Weights of a small image classifier.
Model: 6.26M parameters, 48-pixel images.
Training: soap at rate 0.0017, 18300 steps, batches of 128, held-out accuracy 100%.
Data: trained on made-up waving flags, 195000 training examples, 12.0 epochs.
Rows from block 7 of a small image classifier, named by matrix and row number. Rows with one number belong to one neuron. Each number is 128 + 32 x the weight over its row's rms, rounded and kept within 0 to 255. All counts start at 0. Numbers have three digits each.
After each neuron's rows are labels from the 100 images, of 14976, where the neuron reaches its largest size: "strongest on" is what is common among them. Only what is clearly more common there than usual is listed. The data: made-up waving flags. In brackets: how many of the 100, against the usual share in percent.
# u: gMLP up (value half) (model.blocks.7.mixer.u.weight, 640x320), inputs 0-79
# v: gMLP up (gate half) (model.blocks.7.mixer.v.weight, 640x320), inputs 0-79
# out: gMLP down (model.blocks.7.mixer.out.weight, 320x640, transposed), outputs 0-79

u.108:138163079078111086141133138112125126151116097168126190171135133052143067145139168062135149126154077174060163118093168098125119099101106124112169089121110129194124088155144124138133070132124086160104149126135121093054148068123138097137125144
v.108:132176112104148151124119131109137065127111121105042078142149134178095122162114159141123133197130085118170161150160060155119079101151089118099063162131123145164099109132106124146066082093136156125147067144133181114131087114096214094083132120
out.108:130132148119100109113081099160178101145144153154107166129077189130201133074168106118149164159212116096146149148119123083123107099161145142128182151132181137161161103124129126192141092140118152145103096156131172165147124092141161096125124088
strongest on: three vertical bands (54 vs 6.7)

u.309:100138187170168126098129145111130141092113138123093162070121076138173136154089148122134125159140098136088111147140170071140124117061103082156154115161130152098069086139115154115154161164096106131139118125112171164108083014069137127089090119
v.309:183130106090132147153091142095159145095158166125141102127063128163118168194128110083102105127073113127128104124096068100174157129181124103129017150108108114057133137024112052109104159126126115140032085170159112133129214108149165089075147132
out.309:135114168109140134161134151146125124088165124150106183101083121156072036113172165050080164080167071117114075122174114146083138118128152121057126148122129152184123124055151105107122074136088158174108166178092152113085139078158138181151120177
strongest on: flower (94 vs 7.3)

u.529:176103143168096156127137177090127096133123114119158124071110194158139123190082078124094141108122136141189154086110082141119171142065137151133160111223157111163129136192060125156111182179137144119148113132031108122067109123140096135097054149
v.529:150188135101148075097142177103056091124135112133142117080082109091104067143144121099148106121147088155131109086147119134170129139147119143122135095165129120078126181116098078085126135160126183121074131069149126222078138113107094125128095090
out.529:167146122144140139136184113176182054132158113104076118149118087146104196148159160150158054117124116140144127169162125171088109154131145067167158107154078117118157151168114178112110173133124171154052180131095101161169102134134069166081156161
strongest on: saltire (100 vs 6.6)

u.223:118123134132140132080106085149090075128076099184107086147135120151124194103103118112100119076084141115134104114092102124164124124158191066143181102188137150132137136100128106148138142135146136155101122158118149143122136119207124138168124146
v.223:175147105136152153172148083173097160120124147128135192125182100131189130084126145138105127153106159117109096104122110170116106092140096120178185092105086082141044151143127075171164162115057098165127147105099106128127090078124157115114130178
out.223:116125104092186161141069108127173060117150165159088144158131102098111112085102147143171144202158184123128130138127192113081126092133099147097097098124208112121202137185070113137137165175117117134128121116101130115142123127016121150110106112
strongest on: flower (79 vs 7.3)

u.176:104128136153159155124133161191155138115226118083103197107073111140116142196125148148072157107085142152094078141122179100160139072100124094114165142133122175133095108125127091102166127161198112164088123114108127143129133094123115096139138123
v.176:100162134124124139137113150073110123117084123159154047131116141027124151152141137154199057099163110149137166164130110143171120133115110109130141143091104136081157151187147167131135121131089171157089164125045087110075097147077117100094073178
out.176:109090106121107065163148152128156152178131109145126169145107144132162099145123105152054157056110117132104174116150095160111135104163112058103147147052170125143095150066096151152168162133224130192165104152104127068135114114119084121149136105
strongest on: upright cross (98 vs 7.1)

u.68:133192143096127034147140190094116135096156092130123065130108136174134116145132117144073165069115153119102141150099150154142158094140178104130089140133047144101118117150137128139132124084147185146042132132108098159075161148116105143118180174
v.68:150143121155082180100098070234152111173172165116102116096121139115130115168068175118135155144109141091137132121100135114102106150160103164105150197142115116095123172145120142053128091149140127075180056161111097076095108101076149134140088130
out.68:144145090120156108148115095136109169129165192124141067095130124126174180105099170146124155148145150125073063124098117073128142115071125108094136177104081148172113162077110097153144108156128194138094143137174109104128107104102175132141120086
strongest on: star (83 vs 7.7)

u.263:144142128148174095145139135164116154139164072121090174107127129119073071106145115179150158123128130119168136182145107074127163133091141170107136122163073136150156134142123190060128144107133139141170159037116153074122065090151113105171101164
v.263:060094170145114129083106136150139125158120113162070082073146125127163122144105104150099078114175189147101126134071103068134122230096129157104122087143175076175124107181162120101192217175105096173079203092132123115160136095163072092150111141
out.263:135140100114122148174097094161105128132084129113138137182084118162134153162107140115145180152122109090071124190059101163114087147135105090158143103144107067139130152122152123132082101108146138108133157161167151078137162197115103163119109067
strongest on: upright cross (38 vs 7.1)

u.468:170125111083095127119152100137172071171215171170162138044179137144116173100123126101128155148118147117100150176134140166125085126127136104164137126112094158084173096226137139115065100111161144145120058141170130138167187094088142145111107163
v.468:139123130183071178076184151108103152087176129087153123149133147191091075131116141121164086125110133136167121166106076164133177153165118065087103116081134137105128170113072155129113160121138117111080173054136150109061203100083114103116150137
out.468:100111176190132171096122069085153147135136119168088145236128143171134070137158061155125127112152105067096117161144131137098148106104142074137124100153138122125149170086183164179159137117194091158148145070071224136079123078128102150179144113
strongest on: flower (62 vs 7.3); star (38 vs 7.7)

u.588:092126168105173108190126171139102163144157150078120122100163078052119141115150103131086163086108177079128126178128147130167104159113119179121122100100110132125180119125096110084139137131132142093137159152146128166161133153102108097130143136
v.588:157099192168135089130153154075165135173115178206104084119144099125155070114109107083145104142126111119141162093146128155094164190111181090153167142124128179181117095149122114110109129064117113111144080091138081166118133123113163122173071127
out.588:078118130101135133151142168105090137148136175151179162186100081154097164108134121136136138119134155049119151103078167112110137123168168074092118135122105084145154088138096160160115144140108103150148114128132128162152189161132135129115100142
strongest on: three vertical bands (50 vs 6.7); crescent (33 vs 7.6); corner square (27 vs 6.8)

u.394:103193144145146156141201172148119144156122114111137145112164119101095121116134163083102119093150139150135137080118120129093164177109045141091113113111146128097158100136116082168129092162145111131073154102102117123077195135097159159110143155
v.394:105084109129103167194105140149138125147104146068132111077129146170170089128119078093058130117115144111141132068141120126157118114141137088073087172176082148102077073094103133106129151079156157115108134145171090107085169156150087107132140120
out.394:169103194144154110118142117102139116109051128157105144163133086116168139105203121149091136087166082136170128088077132096146153094111143116082143136159127090111087086118123098147141127140145117083149104118072097145105142128170096090118149151
strongest on: three vertical bands (28 vs 6.7); rhombus (25 vs 7.2)

u.475:134099187179080150145144142148155135160134147111105109143200115135175131096101106137081141126104078145148075049162151045087145104141132098163151148096124131148158143099052152102115111146103112162166156155122126131144094114129160102101147157
v.475:135115098091098107102097162163096131110131118139131119084116129131172080119122121163105141116111133158212168121096135095139161142127112084024106144155115150128113138082121137178148122105100094098048106122129176138087172150077149134103144189
out.475:064143087126142173159088126196160123147138102145165100027133134158152124165091133166101116116115111123166122106147135085077094131124116089103165073084143092109080087104103153121111113131114127124123063147123144092134115122117096147148176134
strongest on: rhombus (44 vs 7.2); flower (43 vs 7.3)

u.390:146120098088152144114117112103062124149156184092069115080067122115169081075170157183104095146118156134167158116136144122119118125140087109087153132137108064100228140161163186110096171104093061157128101153141082142151073133172170103170119168
v.390:167124120104101122064154100137119135146070100114109207114129145111176101121133158088148063092130109170083142178179161110110116125136145138148167141107130114100092155110116114125106206102108086114175111110174093048152131162089079120112120125
out.390:137158134115140104179037125090098140133128073124167139120094087114194184126106183097152129149104117070085112157112095154104142174056157138132076165096108101078065095137131133135154167179078146101129146142080169135158110134078068099078128096
strongest on: gear (73 vs 7.4)

u.428:085196123101149145104084124154150111170178189134139104158146126190117090085133089091142124106123067136149097125109165098123129143119124171111105141157089074097157133106185136101133145104134131203095143157126131044066166127128089111123178175
v.428:180098096136150109077170118100122077180148164099090119105145138119096118182207129149145075165107193135106161167156139098097135159142071093095124111097110087054145136106180129171114146103113127107217116102125147105186184088138183120175018104
out.428:134127145158223126119186120190126108161104114097135144101159091124157150107097120077160092168086108128126095126193130088151137145183127087163128120084110177093101129121090120120088122096126135136122072048124123116133218174084099132159153114
strongest on: gear (90 vs 7.4)

u.7:160200146175181140148111089116084109146079082170132126118094171115119074147158141109108095111162101093126064072100119139097106145151125173115089107144181098130123193136129127137105169147164154122108193103146084136115171132139136100098160160
v.7:165139079131173186142110118092107152162126141178116083037138162153144158165109117101082153074110096213178110128122091143133109106087149101136131130146181135147101126108118078165162187136109157112159103088127156083110182144116043135124088152
out.7:148164104101098098150110115120102055144160204091095071109113128168138116141116123167100203102112132176170146188177169165116116147100148097125171100100110125161131121120080141085087170156131095122124111190115121120169169159129112139131132111
strongest on: rhombus (47 vs 7.2); border (32 vs 6.6)

u.124:156156155096184123118168085147156179146138213067136157085066118162148197116115160149102152076115130140125163136122134105107139138171149090161121125104038110129163123174141113125148186079187167098119157064205100207171145109171130032139104107
v.124:101125071143171161118149151087155148120133151128141130117127173150147115126117112121165125144131113157079066100101125141128112148101141148153108126122080107119162113064112126144147166110160111118090132171114168110110141160159105098124098165
out.124:120135117121135052175123105163160101111120135191122167119178142126119154199149184151089155107101180190145159084168161093110108149118182112150148113162157084146165101076076137087132109190119099044141159165118127181133143129097154190138096106
strongest on: saltire (70 vs 6.6); flower (31 vs 7.3)

u.587:140173117120100164152040120150202153137140102090077138112142105105190175100133151169134162162116077102163093119129114109117110169126086047127114164136081129153172086130105061115091155139131128151115118097095189121109138128113072131140152124
v.587:089133154107121188146068121111181122118176065144066089082086099100131140109108137126116080134130118087126167080093145175118112142106143069111128158160102175158083101099186124080078108137119149134160140179184165125137102163150085136125145100
out.587:144146143125094168125130159107118190105125110136104076110186114147197124110081147177127131141170138084118089181190131089142106162097163063096115134126204077090145150147148124141083079093101089169092118154112108164158094146189142117139098152
strongest on: two vertical bands (94 vs 6.5)

u.0:119154185112101062117129132124080130111155134132087077140103125162150133131100072118124126068108157131166152142091163088134140160089112101135112159086147085167160105117118186188152143122109130116163074103079101097155149115167075157075118110
v.0:160102156071102130106151105146127139094161151150142134112134175145180150163152155102150096142138155087104101104183112113100080136062092100078096145101133095073131167107188052143139148164066119201101116115127099118148129107135100147161079183
out.0:114108111189143169153151126123124132135168110084182162058182151064135084155184182207103103198164121125125095120177067142132111090142077119131141129162119158143120183127184192150088127113090065102101148132135150118147097126100138140156130103
strongest on: two horizontal bands (57 vs 6.9)

u.262:152121144159158085100136107148125103115089148116197149119082120105120077099078173113122130090108117133092116142158098107130126180128165154165141133137159120063172083135088170114143120119092095114141107197129067185066129143118099096160084155
v.262:151108102165164137137241172136164148154150138135119150135119159174146116103097131110180158027159115143106143116152132158097099142158108101105146067064154101144103128100189081133100100143146083162144120162174165139122095164115090110121148160
out.262:135107076158175129168176110141136104063157119145148158143121123158152153118105088183153085161165140133128167077070143201159091130102084127108145146131124141148136143105147131122118138131154139120137123115122195112113064123191126089136117133
strongest on: star (58 vs 7.7); rhombus (29 vs 7.2)

u.548:128118098137093159123131106199130069107163139138120140129161134124141117091114121120131184094105111067088101157121159135099122162110199066170105137134130173131203161177119101162084174174146163139147081154106097064028106104159129137132112100
v.548:136110133160148092134127163148094104172055107140117182145097150141092133122117174151136162047122159130116103109132145147110167131171189143136092167151174108105109145153080163083099157076156097126128136111077120122149142143129141168162119118
out.548:113137088134117073183115170129124098163168098198136163092086142085101101156119144200078098130102142171123128200040071112111108163100144071127168101186103063133128141083134163134086129097131127137117097161167096119093113098126172050108135115
strongest on: star (76 vs 7.7)

u.561:081129111101121158123165084119102168136047049149166127122065137180140148109171144112113098106127142103150123150159064164145125064129121130109116166143098087142081181145091127113113189084107105165154126121127148106125127163152156173179212102
v.561:179106094142101100172071157078165188171155145108136062124123085143099145124141146181158148144125160111130074125149162143132094206156165156073206161185115138155181087057099096183141156133057089096129136149128144099142152108129133048067108183
out.561:103099135134151136142135130130091113137102165163109111171123135176128163190128143160124061116087132066092084106113136098142150119202114158111156149114130186154115104140079118114157105109177126167088113088151195121122142057115136170083116136
strongest on: upright cross (43 vs 7.1); three horizontal bands (38 vs 6.6)

u.104:113081109151105126161124162104144099165098115074146089132139091088131215088140113087100147140138174102145152138131135144150102158141115182161111141100164114115167153082061146093104103102116109157179068153112113124139116089118122160180123135
v.104:129121101163101107118114128137148156144114135112126133146142137054113097130176148124139086079099118206150133202097107163180088119095129155188154087136115114043136190117146093100080096140106092157081165133113178155153113166170116137148161144
out.104:138109116103072127090108169074162146089131141117156090105120156161141087178110090114143183130146205132109089102148098114087164157156129117091174194125139149117114205122212147101129123138137132173067096119166179108129129125123207088131125144
strongest on: three vertical bands (37 vs 6.7)

u.310:110166117165043085111111122134126188098069179106134128134048110114126102119135130164146159099113193175120095130115126157118111156208148120142179070105175143136174185155123124157126102118117121090092110126180118171148138104132116194113087111
v.310:188122089138161141116135118116090109116058143200119130111160165069092094150164136048093087143130107153093125150112095109156088125108142094129131106152143078085190145134127117115152135153106077182051139161102131096096160165103158142126056161
out.310:115130142149125188171155114127133102115163034149116163130205142138092156125133172110149136158062113071112132147077151146101157141053121102123132145155084080091087165158148132127103148118115167152183130125001169163111121138092161081132157149
strongest on: upright cross (26 vs 7.1)

u.417:114115092122151127149201167135140149144145136152122097041164112157130149119171143124123167159075103124115179104110141089169054132122154084134183120078106130171075134126142136162158094115084122126101121146167156096182134122112088136114154102
v.417:131112134117157155114097085161142122140136167163100119144158181129163111118081136215112092140057151076160128134173154212122142154095122164057079166126086171121150174092134151074103148109151184052105148159148194130120129158112081162152133095
out.417:147137154070154100057134077132161108085071052126122194155145138097097050129122118080156136061108105157130157066132131214120111135142182131095199094123129143086089155180149120145117140127085137099151096126088118130095150133141174159108127116
strongest on: rhombus (46 vs 7.2); two vertical bands (39 vs 6.5)

u.625:087105149109162137143129147130186128153115117145155131125166111100165114119127121185170109134183105104162165048079143133129146089138124127155084149152123134149098134167108159171040156191132178175130107119126108103112119110148150118178054100
v.625:199118183104041109117134095183121111078145108151067133173104133144151121079080127133153183170083096167126153146096118157095112089120114152131136139152139047152133171106154107120126138137179152138110110195162063108136108104158105098126140093
out.625:107127112131158170074114136158149151139154120106087186103113130097160142129181158065156140097133044144129139179183189138098073129090148065143104170082226156097080123122102113102113144138102106138159068180119106137176109158132142125058151121
strongest on: two vertical bands (88 vs 6.5)

u.170:179211086137128092162077130181097143119160171115079113140108158115108096138134146067159162137099113107167113148111154038167118113156165132099154141098178154136115181137153068076098113128158139119099102146167255113150116147170035063153111103
v.170:100122141150064144155154139186104120135173058129099131144123152088154112142138154131138133180116056143179099104148135216097110135162177161140166157130197171151079118112069107122174170147075100160128149176147136155095111146137134097164105067
out.170:150146123150115152153070142159121167106154078139110145124118124077165132127159151110174161136098117112103182060082153165194123142131102133126095169149106121156089155112091141108095161093066114144044176110080094113144114138156145121100111123
strongest on: two vertical bands (100 vs 6.5)

u.110:073119184095065139143110165096151145158120120134161095144122095097080124149121133156175109185096094082180173113150196154099147135116106051168087142111131133144126176114155172160139144155088132088091125121169168117115124125119087081089131173
v.110:140202141113094148129109101127148158145164000105052101151081162143116101099165193093163159144098161076097141095182152105144114112093114141142196102125089112085096131096125116111112109150109148117119144149115089061121129113127072103167074085
out.110:103143149159174153143127162131117128155115085185140112158098150116154100159157154140126068165179111089092118116142119115191088111132133160132099127102163155211101103134108143125111136154107139112150154161142145120132143089138169082178163137
strongest on: two vertical bands (100 vs 6.5)

u.26:123172137114136087147151132088156147118108138151111132125110116160105165088119121150116119188105146135087160116097082116184123091116109148092136147082120175126139184176132158139117145164110142097140103093172094138137161140154178102136171079
v.26:110121110084155115140073141180142121144106116084167108131088177167067183128115133126132138135154149108095128124125118143147199131121117113095049103174156137028137151069224106085170156096137122105078133168158108090099148146146157207112143119
out.26:125125120138142160118097131145118108078088109168076113149110130165177110107156135059102168152100144149162208118118089164153141124128140175188132121130101133059136106090130164077151144118163110141144146153081137145160096109143107119122176203
strongest on: star (93 vs 7.7)

u.534:107109090108098116111120140134164116115169182106085079159099159181114143118095121147149148145193110176122132126119148160113141146171146106123080138099117149143088096084210180187173118100103126131129111060161146147157083102163134091111165100
v.534:131109155192173131171151090114112143076132091097175129085080163101132098083150131132151188140109157085150132169143137121081069065106115167120146129119134161120066110192126085124159135128137129078194185150155131126101144128139090162109130112
out.534:119192093103132065173151101156138133053173048168139111158090073146132124134198088130150119124154120162137172061105123090163197173152127091121112128105160091075125113122130161087103147129112126104146122123080060125179102172103157149200149077
strongest on: star (40 vs 7.7)

u.320:104109122115106083042095134124137191122120137127142101132109122136070182166075044117146119174024139129102091116138118183149136127163149097154084120117120106172124105101125196126109095159158153122106140096118104104119106130100114094114135174
v.320:099131170181196154108086129159138140100116179201141157072099146124110146129160115105081090078187122142128115113159196098122156093112023119130126206114125150154114096151174127163138117163138133102148060121138126119119084144146140153145095147
out.320:081145091096142147146124133154118119138096132120126068116160163134164115130161166146145129119174181138186100126111130158162067132105102145176121156198140120064134128181187099113116064125110143193111130100126102070174156198089148140130106147
strongest on: two horizontal bands (57 vs 6.9); three horizontal bands (43 vs 6.6)

u.580:122149120104078134079103149158102055140121091159133154139138132132196141116109094120124105082154100128142114158086157130101118099137136127159060147168100141094147055128123135191107108157154130128071105161144146097087131105070120119091115066
v.580:178164201134126148108180146091153124172138122091139128179149136102146150124054160203095148187123083130085142133099154135112144161135131126171190152189121110086090170158171033094072143107091147146143150147164144123113153120112109140113152136
out.580:158127068107114169172139107092122171139088146156154131181099129111088104127131157069103174108188134108149128097126120134136108214170116082125156074126059124088145170143128148072136087119125124103114099123123151110112130075134127160110141097
strongest on: saltire (40 vs 6.6); flower (34 vs 7.3); star (28 vs 7.7)

u.414:113111086124177081048064114168120117079108114092141161100131141111145111150092080104161149084160133172122125127088156087099109127137092142154121123115179187075115101128143165133100082108167111066097192144101098084092144105138153128141178130
v.414:099150093174157084161164215161185090129140085076109195142158138097064093146134168108159130106160117082080123087112184090136141166126134141083165097154140166106097137131136116110132132130100119114082110085192149165108147071161130119141156155
out.414:063075162118140161131176174149123099164117165110139154158119102081107175140177128147111158117177136149123169104141156165145099190181107066161146098121148097139145106178104204082103153164046099152107099141142143172091117077174087149133151086
strongest on: two horizontal bands (55 vs 6.9); plain field (45 vs 6.6)

u.249:095127099146124097108078168181116037113079096176058076137136060075106064099145096103118097135081080121125113121143108084122134141160148115152085141133119104145152099093198134146133119113094126130167130082114109127138094121139131110144125116
v.249:168085120123092075102125135124161166162143175113168134139187146110136157144129104111110142074081154124138191150140174164129140132111145150094178141063148125129117200114076072121055129107081143186111063110080161173139122150148115119095104102
out.249:124085109080123178131099121124139153086171159095141094125088137116184122182131112164167117096170169072184101124158106116099092128184081110131069158118130075103068094123103086155124137151105194132112216125082099158091121172130101085160101152
strongest on: gear (82 vs 7.4); upright cross (27 vs 7.1)

u.140:122182113212127145083100154138155148135100130148112152131149164125142150125162107148205127137179110134171138145122078193088156137146121159152149141145169109141115160171185109156070101098124140118100101158129145073123140177077156099104166125
v.140:102155128191114110193084121118177129089050088106193112073137174151148113104122117124145157112101137102128140143147111097078151104132105111049092156087092097114076115094148101178120169169127131071092115095119074162114136105103105115114138118
out.140:186121102103099107165129115117220162156162131148120092134149136135189156146138135136093143151118161134128171146108196144137125151126144112142123125131094105144144090145151175159169156168167122047134145139149115109117142045115170115064096098
strongest on: star (56 vs 7.7); flower (31 vs 7.3)

u.166:130114073143130120131120067148081137109071092095092123135119169177157118106169099148118154129151125153174109124072151142110110179142131145137144124132138120117146169136097116165175138140187050100200172097174137129160170083120051152130078079
v.166:108168094152135165132072138144125083133093158141135118109158215100169123122123148121130174059177115116130083122115149046108107153135142067092091191105124116106095149153158081131133112108106110165125141163093140104142171151096117057090154102
out.166:184119112097140095111101135111120098144116189178103094144152130125134141093098081087126121142115178105105114117170130187105128079142121143096094104188078103129101093108121175128045169152189140164114097097142110131107114156143161110167143190
strongest on: flower (41 vs 7.3); star (27 vs 7.7)

u.142:082187189114141073157187103169089145147154165118098109121073110135100083170107203175126097149104151104211131132127125130116172172117109138117140144185143091117171122162104122131087133102117096114156146101174083131102098133101096150122082078
v.142:130083176160127078134125112130101132074070080145118157084102127139140169149122078076180164103152090133170135137121147114087114144151131124112144101142135160141124154098061105115076088127104160109121201164130110092102128150111133110126188170
out.142:167100111170121144092131156092140100111133106124153085179153058154174126116101163119108136063169126158134126126121124164132108044087125151054136123166089071079139111127127157176122150102102142166090099148119174137096096190064108182101150141
strongest on: flower (99 vs 7.3)

u.207:161108112158100138077136205065190129121151130175137116098111125076151150156083099118124167114108096076126136108081139165105155100134124003146132106144082116115096126084088144134151149081185085169145087130099093134088125098080073095084154117
v.207:167103074141179056158199126214134087124180089094146141128170072130082073128126157194129127116109167125071125119136147087117136168113138057115063156119075131169119146098132085122048136132118111106136179138133134141159143114071114195127133173
out.207:106120134106156140111168170096111132146150118201091154184132150087164150166139127190137115164126140109109118146135141136082076097163055163144138080130149132117105074123103141171131151186107130138172199152090209160069112060187146105136141069
strongest on: two horizontal bands (97 vs 6.9)

u.525:149109186081142160129065125162136120108112163153106123130121149168126147138139112110113121153096151117137114111106166106205122165156144141109153131079101122124179089110146119149089087163129080102115144079115098142171118084089176133120071104
v.525:136165094114179052089098104132162065162125196102123178125121131100081098139105177128163091147128115146079089097114117085075149175113121102094109167129075147088080152144158134075126151142128088073079141120131099132135138158133142049165110122
out.525:112140122202145107118115145127132108102143153175094109173062106121128047089163068137098105125131156132163121087170099133092154158157182074138116131143165104058096081090118126087134128125153111143131086154034162153145124117128080117134187122
strongest on: flower (66 vs 7.3); star (34 vs 7.7)

u.403:147176114095115137115143106177075098103084083050123147149155117137196118147153144056132118161131154144172161121102081073147141173126050160096189134182114163120112104185157133179133135196167149133106116073087115131137098108130131160171175138
v.403:177093134117138143109118121102140152142175088139098096137124161100177208120198158121085167120126124144079074113122077140170131148158169097150171155143151122130180100135184136109102169117160126121160094163160076124105126110059099175080150100
out.403:157119089140192143118185137077141117110158149135114134098147030198091107142164089089102124084074105153129187137164107129140101097074154101108133162093105127160118090111109165112144128064099172120159129127109113134151097111109101115142141112
strongest on: saltire (45 vs 6.6); diagonal band (29 vs 6.9); many stripes (26 vs 6.3)

u.243:179141137134115087116110167136112111126126066114109136100129118137137147146128133100128174136072136144089173097157164087176142105139207169143093149162051099161120128175160096101104087146103086152141074140104107170133203131172060139151158127
v.243:136103120099175134154095151165161083178139140179097129198122091075138131129118158122130118189191118074128147118137109119145145136218099094111065122193172163138090162075169132215123100094137093128106131177151099127121136136147134130142114097
out.243:145111131110143136149128104178169142099126078120116078167157133075167142091104119114159164122120163113203092068085091142146101080190106139164117164148137121143114174128124178123112084117156102121120136102152099127131094123097148159146135117
strongest on: two vertical bands (97 vs 6.5)

u.284:123099095186117132107150142162176166103195115126115123136216135184152107084111103107162129151120152126123098068127115117133109121164113154200143116110114164149145154065109151119146094182136090108135142064158074102112171150138120098118156125
v.284:149129159105120199112156111058188150152096163121080163074113136109128117127138150093157089157159128086164151078125132126081106094112118197090112118144125169137178108188176144139074132151137126118107104181193124114117102159102175090154091173
out.284:134089156099099166155124089127160113102156164090136084103096158161128157105163131166134129105138192082085156138119144090152134118156107161144087134111120103172093124191151098094133132130124206077115165105096136080165123088037096065141118114
strongest on: emblem: no emblem (93 vs 47.7); offset cross (44 vs 6.6); quarters (34 vs 6.5)

u.585:151121084154132147119098117137154160108151093166137161165107157113157096151088137117113132181153175115155161126101079115161228126134115082131083141154118185119131173130126122149109102124152148130133122163093153128099093140119170141142082154
v.585:173127074110122125143152112212159156112125063134125117084169162101128140164134147108155099172012092099094169100050069129073099180124105149136092123111159174144130174126167143168168123147109170124153115118090118161095132089174090081122055114
out.585:143153164137088110123107169106174094140107119143107129118151144121101097150125116099157107064164070166130054126130115061161118160129085141189163132136094100111138145110112140156161174101104139183126074146091119179185156198107107094161152166
strongest on: two vertical bands (59 vs 6.5)

u.174:094137101092161095188173149084152160122177114154164143143156184081175138084078118172137142080040156143116079163123142166150135146143167122142093166136141115072102132114139148142070148184106111094110118116183114145128102150133143139141118140
v.174:171108152136157141178161135152168152125087108097078163174073149110102147162147120169168135173124165147127162144118138178158181130123144116135099152196160141192170084171183118114071163110093129137089140147057134169162110116069155154117126167
out.174:146162142120059152092096081147120139096104160102131128134071074116138130126174144133164158149179164142081142111150146122113126118096132179139171147162142105114112130186141130122109133113142157168161115139102141147178138140130081119078098073
strongest on: emblem: no emblem (82 vs 47.7); many stripes (61 vs 6.3)

u.126:110131151161107160097178124123127151119113130112089117129169134123166118118172103086106152112143113092117129173144117159203125182160077096118106162162186132106170143146146115076031154161131155171159082118048081111099071125110164127119175084
v.126:110104124154147134143121153115124130184144140194129130150072111155087114189097126144153080106149129142053179154131141174137058066144128085155152192162174159103142160150169135101179140112160125166154126144150127023123159103160184137102181185
out.126:156124148098109082125133114095134090176114121119134131103144123152134120107136192110129149125166114138070098127153083118132112121151178172118103154150169099158118100134157100163197130115110133127092129146171077108112155124106186083094079098
strongest on: star (99 vs 7.7)

u.6:193172116101079118190113101116109128108116108150156103210145141154161142112157135196137135162086117122179201166157158104131116091147087112116124171145137108146151140107098139119142199113123137108157124101157111112081172119167130130133115136
v.6:058109146115119149148123131119155089146175070127116146121167149066135153187109155117153154131125085123152129153182149120179111145120108185121123163167070159140124108122121141140105113125066134116184063128068146164065118107114110159138116170
out.6:148183072137127117105095129108089088114118145134097102125163137071148139119071118139112137126120109098144151144076147130128121064130043191132139054117095100097102073126145101165096149119083142098075150117135138087147154151177128096054145131
strongest on: two vertical bands (91 vs 6.5)

u.144:124133080163171080114172138138143155102192114113124160129112128117089117153130158159146131177129157045073146105114067118143123119120121095172197140122112110178139169112130155133137089109107162084155138080119093127155105079099162141157122143
v.144:146137157167100183089162083175099155068111041140188156116139171090117095153162082180176147075135121096139128137142071148131100104152180108146125145116048127147164128142079142138119084104165112096084203125150098129103149106108186132149117144
out.144:193166119121145154111104106123103183176077144149118172083162161097151075160094083168184176077145184095161090082095161102133067174144061120155193113069090102137141084149123124152111159133172127141098099129166072130166124146099118172135125194
strongest on: two horizontal bands (32 vs 6.9); corner square (27 vs 6.8); triangle at the hoist (26 vs 6.4)

u.172:117132151152157087107123118181134143117069064142161118120134095120145103150127096116174098137108102122095109136131124117064141160098080113129071121146118070113105092139173124106140096138147108104140186072119096173128106145157072136142077109
v.172:171143110133148138129156168157134089084180089139113109100123121180121113158120187161128177108176120148179078081076111146104129155067155140215191115103149169189134171125115181145084079133105101098129129126127091148106129132093143177096097139
out.172:204147075093133058155096089138080102139092081090138139168142102145133137081121159126122137132122168177114105164149124149100112145052103118112129151164069106102179173093140128163111122166108200096118139161073092124167102114190137138130154131
strongest on: three vertical bands (27 vs 6.7); circle (27 vs 7.5); ring (26 vs 7.6)